{
  "inner_norm": false,
  "lr_schedule": "poly",
  "warmup_steps": 4480
}
Rows from block 9, named by matrix and row number. Each number is 500 + 40 x the weight over its row's rms, rounded and kept within 0 to 999. All counts start at 0. Numbers have three digits each. After the name is the row's rms in percent of the matrix's.
# q: attention query (model.blocks.9.attn.q.weight, 256x256), inputs 148-184
q.0 109:517543426508507470537501532533447450509548482509482526491543526462497492526430516506503518555455504495490582439
q.1 099:484573514437493523537506546515512566508497439510509488543545486551490515525482546516520551462523605571418493544
q.2 092:482522526534495435527606507488485563405432542550473523438582589519454508491483498480477545488458540469474435444
q.3 107:509499538596504516515496597499550477524493491505610472509495534475515530534517503441500449519497465502498524459
q.4 101:492469498492523569530514558509570509560531409434467533562532577528469529475531493563561468482493446496452487475
q.5 102:498493480568491523443472417440511552547406529478460447558436468539473511537530565566584479549478487461502509526
q.6 095:477526515482512494545448522517546558559519556516504433483430499442511518570538381512601476528463486491508499449
q.7 106:511445492559506505496414507502522433412527481506492528466440468421544542538507520557501528460472537461496437553
q.8 096:511579472426522480488454505546484499521511460483505435474528506477533432489481530564447547457470438504522435509
q.9 100:461427530454510489565538543443509507523468451463453582543502474515469517446554455467494437532481500512480507494
q.10 099:501537509421488506484451443544484508502474500444437507511542483493431513485585432488479516558490497413513527469
q.11 107:466521553517470495500476475482505478561506517493457505511488432556448536481486498518504493512453517474457574411
q.12 102:455468461503451460479455493507432554435508540470482509575453435448494506513489465452432484483455565499466405514
q.13 095:499537532464515492448456521486566437554443486494495457471469566428491518431475507522536521565466429472491438528
q.14 101:482531558531462549440502453496528517463498509510566487522504522494516429509560489448504548604491468458552479519
q.15 101:529470480468558441501548502402456435540469576543484464511524522503547485599480450531448523498544509520491460585
q.16 100:427494523491482573475481498507536546505480487548516483559534491538619436513470425462556534484494476536553429552
q.17 104:505531504439450521528537450514528531505527475565448490525522489422472470514494554496480594501522520516499509475
q.18 099:474517546508553495470523438535471546529501450559466544509575541537532464497526529478528551499478474503564421490
q.19 101:505449501473487531465484481452506521441514443520485507479467417516520502543512505435624463522469491509415472510
q.20 098:477525527461462492512543443540568468443487497456515485520494433512509561481521497516519518553539524473480415499
q.21 104:486435528595439483562490602483481464496423538470598507534549447484553491500467541537527504469531523504497455505
q.22 107:457514453470422486481467496505573437448494483533497477502488551497530508475520534511458502570503527521559507519
q.23 103:551525499497539470511504530483503533477552533535510484522509514524498533534495539505508497465481506503414501436
q.24 099:524510442542559463497462490458509469492478463582464527446447483437489456490424506512547435465516451573537504550
q.25 101:511495502502474519481502463446462478461469477452534508476529509490486476480503408538458574473460519447531591535
q.26 108:470433464542601530468493434497477523431451520497503475478460500485478492536522458571509513394518547510501462512
q.27 107:511473489504477549436495484551522497534475507508543524506472461482462513448555529480489480542452488502502470448
q.28 104:476453497444433487479460527475540508495466494512514443512531494539575534480518492549438532552488552480444511450
q.29 100:504551456449515532539507513593408529532519466527545493461475517506537456520481506522451541408481484505509406537
q.30 097:526476468496492532531510536483481531472491517520548497563480496487482520437507452509507474440547486550441443499
q.31 097:558520418523497497514495502502501496611480531550459490439476485509470467517466448552475462545478480558523478534
q.32 103:514465468425455469505483549489519485401505461475486532545478530460499525446518537467510509457495487487417579465
q.33 097:436489508474511523517550533428437517523532565459496480531526509531498542505494526536556536516468518510497550584
q.34 103:486468423449446461540560470493462432443519484519490493523462469465491527527475535450539493461482498489520516494
q.35 096:497479548465430459502492578437502510538404467490499460540453517554508545443522483489488498522451538476570495526
q.36 106:548474481465499478438486481563453540495488449526502456526551488465487556468486473470437485487508526438514552489
q.37 098:521510496496534432477490581546527470428545496500515444467507472458534446470577508525498532463445487481534467557
q.38 108:536491482544403435429454505480517556475431533518458516528503472521427477509448518485427467518432514566488530493
q.39 103:442462518484543430511470500437535468540471565489418443468518478474491633427547507519549471414518575446545393444
q.40 095:506535543485504497532548500521552532512527484468539423490493498570491434535535469509529527549550453509502418564
q.41 107:499515512486522572577552514529402543467516465515502604489564481493529502447495537541537583453536444465516527519
q.42 096:435513431531502480461480509569530545555464537500489554495455493492487519528463465526486498518477464508482532509
q.43 101:487528498508527494546462533480466514453509505548443413441459510621475472530494505507543478467520555504533462488
q.44 106:490551532524518475469469514499481540563518477448465508519477481604526550471415444485516497540450502571477465491
q.45 096:462519432495449533477516545424549534499529564480500487518520520529555428489516473488571577512486452463475535430
q.46 097:489552535450473575459512490433465558456564540543486519434447481514562482441556481490594504475455533484575543555
q.47 102:549447460537486537483468485507508446510526542511465440518554493481512504528571478513483563461480454516505554515
q.48 105:424500548433503541511466510568501464497465466512520460481497488468516490615550500554542550490436511445456466494
q.49 107:471595570488461580430537528505481576517564512566510456502530525479530529423558478489524499523522519458426511515
q.50 096:459537502541517563514453528521486526505414568539503514446515522527470475512510476496407520536459498448540557546
q.51 103:542428550469497495459539446453446509510520538523469539491518593547500439497453495525527529465461558457514490529
q.52 103:524557534424448517433475489587525496506509476476481406477494453444471474537487496519426475523487526535512540418
q.53 098:507420475439553483533521528554524538506531509503487507551474525487485461504478502587526482426473498455459558567
q.54 099:491451503566500403515516512542483466514514526546476497473535468450492466519495489500446469500519542496458512552
q.55 106:539485571467527471517548485524531460541511477465491479522521514536600505531533409486545472551507512547469436429
q.56 099:473462552522526543526555505478504502468483463492454418552552418432521518482526501521546464458475505521489489537
q.57 108:497510453514512504518513452540540521528421493512530461479484512424541559590474511433505547461537528488493461432
q.58 116:494512504532507482522496518507507524469417484442424479419539493505466487472435515521530466474408522489505519494
q.59 095:498426545472481457476472491466571492508460462527434379487458477465537531480559491604474511482491431521476595527
q.60 104:485503443542459442493633492491508584453462553550485545599480529474565535426525495470452464530508499411558447551
q.61 096:516519581550494454462439502489473450509585495434553461532469556447531532471527507486477482455539495524491465463
q.62 104:503555427520494488539540535481489424453470523463506503456521510469579522506534441525519425481511448443501517546
q.63 099:522527526526499574497504500509542529491412498553466526479527529497536466478556529480544472523423516555521507477
q.64 099:491437455517528541565479488552493461428518436479521529495562517603475486472543483531487525487441487527540500543
q.65 099:467507498501567475460551488460578501524534464567533464559527461531496469501534555513528524555566462542449421550
q.66 105:590403499558436540573478458491578526504475532522437564431461481492479494537494562519546483573450468467442546495
q.67 117:487520517510565439504553538491501418553434486484470445559545536519474518426511511577502481460509482541487509547
q.68 095:497528518433541466530541431496500472534542514435461423530501437488460506448483533554507461481467519535466505476
q.69 094:533570570476498473468493530537525524514537489546514473477441556489527497432520533607439512513550528536506518518
q.70 097:528538525501539479461533514501423404446595487490523520530535506536441538518489432499528476472528473455527494552
q.71 103:549454528476500478519450437559475517436491496562489480498498509449532446467511442503553509542516487506544443523
q.72 106:441496504515528524487553541480514518490472526546532545500533475513598470496497476474504529464558524457447465457
q.73 101:499458525512461448465462476501577506438488516510561528561480462515524495512535486495559557447472466528534479581
q.74 096:495579494440509446523554499493517538527492475495479572517467447543558598488450456463430543485430580493558521474
q.75 109:489494436424536459504525521522527458480495463520467413525513483512500482485508450475549481491556539579459494540
q.76 108:528511542462498531555478574514467509485508501533552474494485489508545497483546472493508482515505413411495448424
q.77 099:522581505495513453530499467511482460510437503428543459474435532485469445506488486483422561482505515522509538536
q.78 105:532449532478423548477482454507613579514455498541507512461520514479515411498507500535508528515466526446585453459
q.79 105:402499545476468581584497432429481571529549440556528586473466527518476395501511472502511462507457479509437484474
q.80 099:506485489477463431456492500522512445547500537488508436449567538513488507509577474497471454508509426457491487470
q.81 097:587428521470485473514549521470441528481544548489567510549528452521497513571429506482485568485444544435570547525
q.82 095:385470501408559491477504504488422558485600471478529526476497509477464529585421527488420470430488463410494567542
q.83 101:517457444492465485542515518463566511513519548507484507546412479418505484542435438497543453451469490528439488446
q.84 101:570604482541479422516470463524455514512457472527515553502506546466473528599473515414521550509436505521559493503
q.85 102:520476465494525496490450515473499544550452453539503528562417505481484563485512643507511507466466477504444490427
q.86 097:590510464476478488517462485503494527480485503561497484530516588475432522475417457511488543475487473504553533554
q.87 099:553541532510468451515526588473502488452480488482521484512548505449505511580507566468455485601465553432499520432
q.88 096:544554428529524426396446482508417487526511422505443439489556418497483434473506486523550447472450503450456483552
q.89 097:521470467515496551484481458498484433528522589458443513524487497533471405527425400539533519471516491545455516471
q.90 100:502479446527452494507503456548562523536504518487523455514481472571447521525501481497454473468527513458460478529
q.91 106:582486536480535545494454525512479517534483497531491506501461525492505487500471476396498475523487521445494459512
q.92 098:548587473490461496511534440506494507607464518528490466597487459477450511488549453517410509511542464523460477496
q.93 098:542516485516493479535527518507500522490550512480494517495400526498494462518541598428462494536391465408525502443
q.94 092:524526535540444459536510506441557502506495582550556588510478508451463501467462483506489475500472480525482554381
q.95 109:546479555507516431486500462519447580453464525516442475479495540464569531579489463421496500578449540455492446498
q.96 092:561490464507514425525540514522468558502525488510501480462514507529478551497460489533489411548589484429434513518
q.97 089:447646515483459423554519521496510571493558473484482487508433508497563464450391462520514469567531518444496495538
q.98 092:547441560458577536490497494505456532564450493570479521491598498504451460452512490501451499498458530543501411507
q.99 081:485533525488512499477522500429514479498524551465515506536466480516502426455522529467497509422519479403391586520
q.100 103:531521381474438427452610482515540481575537512531470560518517464476590520449466514486513450469526493436487489566
q.101 097:463502560428409453530484494467588555517542497532478478516547502460455473499508499515582452551515424457535467468
q.102 095:537517517572532477530449489454514538506500532492572441471517478418587555507450542490470554534505456491493519552
q.103 094:459461486494504540482481490538519493516523514518453507561477484472516504477551512482464498557469443542503526480
q.104 089:527553527561491531519412510515435495486468519445503534475482447546561519443422500490404472501541549550522483550
q.105 098:535538536516462469473494474517509520569479387510460553530482493556448524522548481511566471512483506522508469487
q.106 087:550484489526489488441484483474543486509495472555525508507401535519428515518526458465530493590523491474563535515
q.107 089:493395520458534521453565478547508433497483475488527548467396497517463529471497528504532561485518485458582519458
q.108 104:618486462494536487513504446512466509505507528483542547504495425508474537537530582525483523511474520578554539505
q.109 090:515519479458502500503502643509496527482506458513483558472595435530552502439484552514396508429509503481529435523
q.110 091:513513460508473483505506521454572415524465512547499445530508494420463520500433537461464466592503486472430461466
q.111 092:474525536468535501488528446541410392536481532556498530522530536458504459456490536536509502509477430469494448527
q.112 100:488515494504510504478531505500467439487528462419456546529523488557590474503453578531411534443491587562552558494
q.113 099:489519453535540517547475463501553519524523454557585435441550586459422532449489487463461451545526457476531506472
q.114 091:561394561476563577513536471459504436439531516490395571523512508537407471492523477496494507469522540549499562470
q.115 099:519546522536523524524493463515510539496554485566517485529526453472495426472506504484530555597489496519532571531
q.116 096:476497482508499537480573525557516492463448485472526478488546510532468506535544509453460511467526556494472561521
q.117 095:549480507483514545481488477488506481501441515473431521496496533503456442537507442533414568561436524505521496465
q.118 095:456494533496559532447545452470414477553482481476483502471534545520492480550534439553507505514562466564515513539
q.119 097:514523420487454509491466514530382493502455485456449526495486523521521441527534474548532517505478571529566482476
q.120 098:472487463484504409503486528493536525533556420547510477474486501474541542541536527540470501462487543476481518532
q.121 093:390602498417443489513471491489512460483542542543500468487508449468506523474529523571488495500514502512491499526
q.122 098:490521486490517501461407548463478488555482530520504414471557513449432510517546588493538514531484495485477472507
q.123 091:507588491503495438462558466520554513454489516581491528477530462463497475496587480506456468583451539530505504521
q.124 099:510488513436444506472531491475488496418559559518504532466529505525583448488515514509412488449408537507432556418
q.125 099:518438533520534469510515542590536498502487537476447548495542544485433489509555517494517534461476478576533488449
q.126 110:474407469606553548504455463453550461502481435445518474438497486469484531583476530422494504488517490479569485569
q.127 105:498459478508470502517516518448547513579496523458527473542496465500496532473490539464447406442507523549477455509
q.128 098:469509523436501490541516497559462454543496441413528516461530443514476560534488432548529497515480524505482562487
q.129 106:535499454523489478512503507466447499504539471450477477522526446535530456556451514530452487564529519431543456503
q.130 097:523526549549540513524492476571448514540575449498501398507450510526506541510507424481504571546531540583510510503
q.131 095:510456452528394509514512511470485530482481413420464489551403559494499475557425511451402545491539494486517441467
q.132 101:536545541503479489465564543479461516497495557456483504564502551451507471504519501511500459565497506497524481516
q.133 094:551507495440501521418493454451490480494472523518469507502454483461538517497465521413579496479532451601463486503
q.134 097:469552462511540423498498607556549477431475521426536489475493448488522473545449501521497483556479491524461475454
q.135 096:548581509518550535490576463456348483429422497510538499494509533575521515532458563485454598413535546432526519536
q.136 104:391516489468575469459412448503442541458504471509554500446540452531558493487529500494420464463456529473470526502
q.137 097:479484515510476544548546451449553510407511499482489476519468480510514519540432585434468501511486516460531545457
q.138 093:506515445462545503444444525501560532533535561432523482549546594504489507556514512471497587464440458500570497490
q.139 089:482533472507525534485581554475519418469519501386543460522527435554501490491530534560463439470494490553443478443
q.140 108:551553527494475488513559571505456546485495480469446479530481589516502453528435442444499484482549523515525482479
q.141 097:494464540506539462539504461476518496520479458517521479538570456529516442490558490504453583582464571467494540523
q.142 098:452530501353495482526469517519433431505502510506539458529508531551556530415485542410537481529539477529488517466
q.143 105:463532466525525513458517492485499443520487496476465510440450462429585515493514503410447438487510487443480493513
q.144 109:468476541481487501455521484472435460445494474467563568519541492593522455483511515565468525531586488493504518500
q.145 098:520559497573480533436537475513466441422482467443493480474492455500466568530542460458524493477579473419558487428
q.146 092:473466550543456485482505503490520489424411562516410472528533527488474517547505478484468554500508434496547478484
q.147 100:443512452451507474500564448548439530622492430510500464555437490487516454487469553495498522493509492491440546502
q.148 105:504509482437489403549413439477426483559552451470499523484480481512502453562547458559504511540433495455486511526
q.149 100:441521468511573511469569543507487467590490586539454519508480523485573553532453505400490516458558467418477525540
q.150 097:486484511544561468479440479560539572475499494476491456570469438503447462492558501449523514509466515437561492545
q.151 102:397459503479533510449514534558537471537566515492495454511483470512551571586508493543516483542542453493552538531
q.152 097:495448413517471493486451510480521486490450507462441494462542470454537505531505497492542480439586465509515501472
q.153 098:435468542524526498456525544539492512413543518482565539479516498506491530553458517475548525497454517487424482527
q.154 103:486545493537530552508544528462532495486546525527552474501484450519522492490532499450547392637437521480491501495
q.155 100:508490542539486495506564445469476542535469459504433541492536480473558578528481472482493495506533461476432458571
q.156 095:457510497510497503511533493487472529484418438548527495567463526489495562427501487521472495561448523480463446526
q.157 102:457508460392443513481504502510482535520556489506542440490526509514467433469543447519493561425548480524482453548
q.158 096:491477573503553513476568566435443450481491526440559486511479546555519515500478499505511479425535523495493487499
q.159 096:524485485505557444471526472525516527515468489502521519485471449472459462521523447536545449506488418491481471476
q.160 103:520474552539626510567480535534479553481550508560502560523420553451552424421476453524507463545455503495527491498
q.161 101:491459536475493549528481566475443473581492446575507509508481507567474460440498469491571501567586485515512526504
q.162 113:573544449503466535539561502460518543495459531577458544490470480573469470493494476510492489527537469550488492482
q.163 093:458566467479412460580560500517439502536462420462550524491428535476461462495457547473503456462499514561552495552
q.164 096:518454501466501540513460527515481486514485514493476542472492465479530487509508497518499537537518528525546481532
q.165 095:479431518472430462447512494499527453440531522486456546447510461496491526488487491533555504469585517497466541531
q.166 110:534492489523573484502480542482527453498559561469488506558540528503477494464511492523441548482505460471537559453
q.167 100:444457543511503473420513527462501441472555490506511513501481444478563584486543527508453518585487483487487492530
q.168 097:569470474481482468538455504536500469504573550523497499511516454479520509454519473461451541455454489468529547523
q.169 097:463555555550523592460522477442466464422441520454485469542520482473558485490482523485471519432512543551454473483
q.170 098:550514520502544549438502513472453458511493475581513498499535464550545570505555547474474508494504480528512487454
q.171 103:459490480470450529526519450473517562551493507527528433470492553546523459476557469508539482521438483537507471522
q.172 103:449509485429486516480524475557540509455530557491459568505471504526538426468431473524560456461552481495471424504
q.173 097:507496526447605484432489432468481467526495518529537531493481493545529503588497497508494532495508511523550518556
q.174 094:567495507447394490591488522481505529489528465444474460445512420474576458447565532497556496502511504461463496434
q.175 107:515471515505570512384519401409516503510516530512547532545457515540484504477466470511436593469502530481502482518
q.176 099:485502514502466435497488536549568542496496526525542519483586497505453491590525444514497501536445456508505482499
q.177 104:548471497487564523528541514499548469451543525535520418429498497506497590515443508445508532501585470477493543480
q.178 101:489489461408498568474557497539480462504581529522534452467482496526624505532533423442464575522489533496509553548
q.179 097:486532499516519524473465581516540527513506578473424509409508504487469448422555428555459407539437465448422556464
q.180 106:497508509477517533570495502493487513578515571512480501500489535498496483458513410510494423555435487481470510479
q.181 102:511512509500558490488456492468498469436556505452474505566467525565517518478545509487431522464491497529532514452
q.182 101:556462468533435368578554474568527545530527556597619503571474498447425471513549488468527509497499480474558453535
q.183 104:526491504498579541456490592424516492489538548575571503426537480470482463511462540522507526520477496505519503489
q.184 095:418485519485497527455499552562499446485482472572481484519470560425500520498456433513470483558490530515486469474
q.185 104:552485551498549499510444545501516506565460438501516505516495516447473556452472468483469462491541478518539510467
q.186 099:442464521454503448452488527474447467443491532513526504461570478497465559489495491480424495544530515513543512449
q.187 103:485512532466521479461520488553429449511471485454505476431542519514524563482536523510413549520521567523455496523
q.188 102:482502487459558460603513497460492486505521548477543485529428479424428468533498490477472461517460485461552492536
q.189 096:457526521508467502466505500560474561486522492433529509498486446481506514564565500542493498524506452501533503483
q.190 096:519515394521477378477584487464458508564477520600529508432540468533573549560535527501514492463528467520525452465
q.191 099:472488522488532472533501547481529569471436473460463453508585548531437560542508489493539415474449507470569535490
q.192 099:547440472472479457462423510485486483579496495476467557519506533439537484471522514450494521535476489518560479527
q.193 096:460514506470435505510582523532482454504458511524464488467428544448516518525481551557475496529485513492510553514
q.194 104:542533547417491505551490469559494485471544501465495482501546463525417461524547435470534491480503503482477486463
q.195 103:510529459476493489489474427466523505481556548491537434469488496466509487475529433534496517536528464504503597460
q.196 093:518505452481471607488467468489499505540515505481537472511426504472462443544475516586471435498507509509470533446
q.197 097:523504449474500503503520455558492443465523583537502571440474539424504492513478417467484492478518430513528485493
q.198 105:472390512594516474585484526459470573454537488455450442465492515461500512484580493542584467464490536562459548419
q.199 099:484521558540555513486496560465451491506459474518501490476490502479556520483532483451538489492569403499478492326
q.200 099:486515480494471571504413475542477504424520502382474423515451425515526463474557466522546475454571551586493438497
q.201 094:553543517475605482541503507544503460484443497478420508546533489523517480502486483529436471487524463438450508495
q.202 109:500540545511513476437473544519514483518494461494487525496468511533532508501403554578501507528492541510506591464
q.203 095:585440546433451448491531494528447491477517491520476536600460544486506523468484514450492475510498531520481493523
q.204 098:512481534472480425530563513450526472495504513505510504459483467574510464521521565488450511485488502468540551503
q.205 103:466509484544510525533429531446534475521481443492422539435570500501497464528458531513559488473505509479506457480
q.206 097:515546554442504456491444584512541570503463465502468458540562530486439472542530419482563511515522491483520497490
q.207 103:523531508470435472542461479536459489444496423467467512553495531497494467512571507492501629489482477412495592497
q.208 103:521507486503471508582554475528571495592497513551547575551534491462491539421554528477504446500453481506608481479
q.209 104:502495521449416453465519477499519492513553580530542557586436578475458499473481482482550509519447532489557528490
q.210 096:503530529511527447556534468508500520450473462455515544517484559471481516565502484495484459482525470505485568464
q.211 101:512500531515505459546482454521489498486539456498518500454482501513474470494533544510550500442605508494499552454
q.212 098:540601413450458485447546485478516467491472518500531454479512502517476524452556478553547455484478491510446490460
q.213 102:491463546514429480501549489562491475497539491545536520500505482535516484483488458502454471526483525563475454494
q.214 096:504503550531506488500532518542438540527423447542531471497563526444443559566598488487572469463468539514507439555
q.215 094:484521496502453457511514448484574421531498527531544492513533463459534520463523540382471511468476504571433530498
q.216 108:522492517460461518499537531477446503459486488467579550492510558519466482498480481448451440525519553505513534487
q.217 099:460583499504544556520520494486498475474421544520504479521461506459472509448523506472533479466509541469483515476
q.218 108:520438520510568482456515494480498502519507472551511503510480476402501488492567500497396474417470479514477492527
q.219 101:444506553543493554474475467534412493509543479431501490465570500468507527509466474554509554444481521498408486477
q.220 100:473431529446606465434516517471515490521478578551511562516446501467493578442519542483494509525500501475464550486
q.221 103:507428495393482511472501527522526451505461534490474436487494476515489492566538526509479448425543478512475458509
q.222 100:519600555496545532535490605459454565477461474551451450419527420519531578524499485474482517496467500485528526479
q.223 101:522538507493498461407564497559561484455456444544511496534538538480546507528453502529505558492546538497444486545
q.224 097:494386479541496556523502508546512487503451478492460504512492469515508516525510439490495526467508513534469434467
q.225 104:522449521533488383486477537498540502460446515511556478482452467475608526526537463478520504530467478540512495540
q.226 104:528517531464570535484470494516488519590566446512523503410455544483460530518499544544555497516519532447485552479
q.227 097:540538533548496481559467525540549552438493479559470428482441456461496480481473510516519431548468488512436563483
q.228 096:571473498434468540502465493442490525495479507511479437485463500582551469478560472468506498492541522459476573523
q.229 105:537460521567429528539584517523446529441513436532452527484487450570570476452497504542484499480481435539507503531
q.230 103:470551483497507542465402499490548487552537438441527444468487510470603537497466490481519507464487541493480511540
q.231 099:533520494431491431482461447501491543472449549523476428442473449501512472484567547480534524565490502471475551512
q.232 098:583492444521494524518504542475494544515507460514441490524476500448511509475536483466520562567524485517539499537
q.233 101:492504506477597597490515434646483495472520468530516518502485519526553518489532475499512587456481544421418501534
q.234 097:424478463523466508499567500494517524529522476500499478552506494448503453431463492518504441514467513526416512552
q.235 100:522487499453441503587482453442522548572493528499430449531480502516485519466552475521508442483440473433532488556
q.236 094:564527492487547485456525483533533473482634471549482461584474519526481506517508500514563445544522536537459425522
q.237 101:511535522475531447474465452504467517521469450559432556492498572452495504545565488455509526493450529504495440459
q.238 097:546526411596543591553473493527524545490514612486483461503461534463559488487521592500539419505483499501519489475
q.239 098:604485542515465460527500500517613495579481458456576513580557495512533555534549536485536462487500533481485534450
q.240 105:571486461538486485473521596526483508474505472460562464506509555471509539496544515498538522519456519573518565532
q.241 103:482484516584519504450600472492524455493478564554545437542533550536430523544403540467508442475542518501557475482
q.242 106:471471525546452504486515497497467484480451550502429498456505547469520580483428507507486495466556554532521499481
q.243 094:412556521490562531532560535527465451481489463448521501408536557491465440521490473485463499515462465544455566449
q.244 100:524524544485420522603533516584494526502438453488508537485480557516524504493477503605472515485503507501491453478
q.245 104:478520507489441513531478416412467454521486460535531495499487473461470512490550522452509470537420485518466451466
q.246 105:499593506490481494526524570479519511547541506421533525528520446461506477456445463419489471542477551547438490449
q.247 103:384451456461473443507464487512557542554558518451528517536439490555529465517508579469415495495437528558523513570
q.248 095:489534557516475552492508510537483501506493533586545473483477543405485498480545419448526525548447546524536467518
q.249 103:580537501384512479529470469551502500455530471524476508494489561420479548508488514491486533534526447520461480555
q.250 110:555481453602544540493514383490421521521538484474515506482480578419494463500502513437482462503484474512523463554
q.251 100:495533538424521487531464501476471516458574484460445436461553510553528500507550432497532479493475510566538508504
q.252 095:462497514496531479506468490570497492581521498553519496512382458482504519517521549544420453481522520462415483482
q.253 099:510460453501497490460499526509570461564520590462548492559473481576497534510490557524539487569504557499536515428
q.254 101:492499479501581502528510496486575475471522455503426496447544500506578456470464505497531559481503487451473495505
q.255 101:506519499492406581441487463499495447504539468517516488549515479590461471485476438536431544518501470504520574491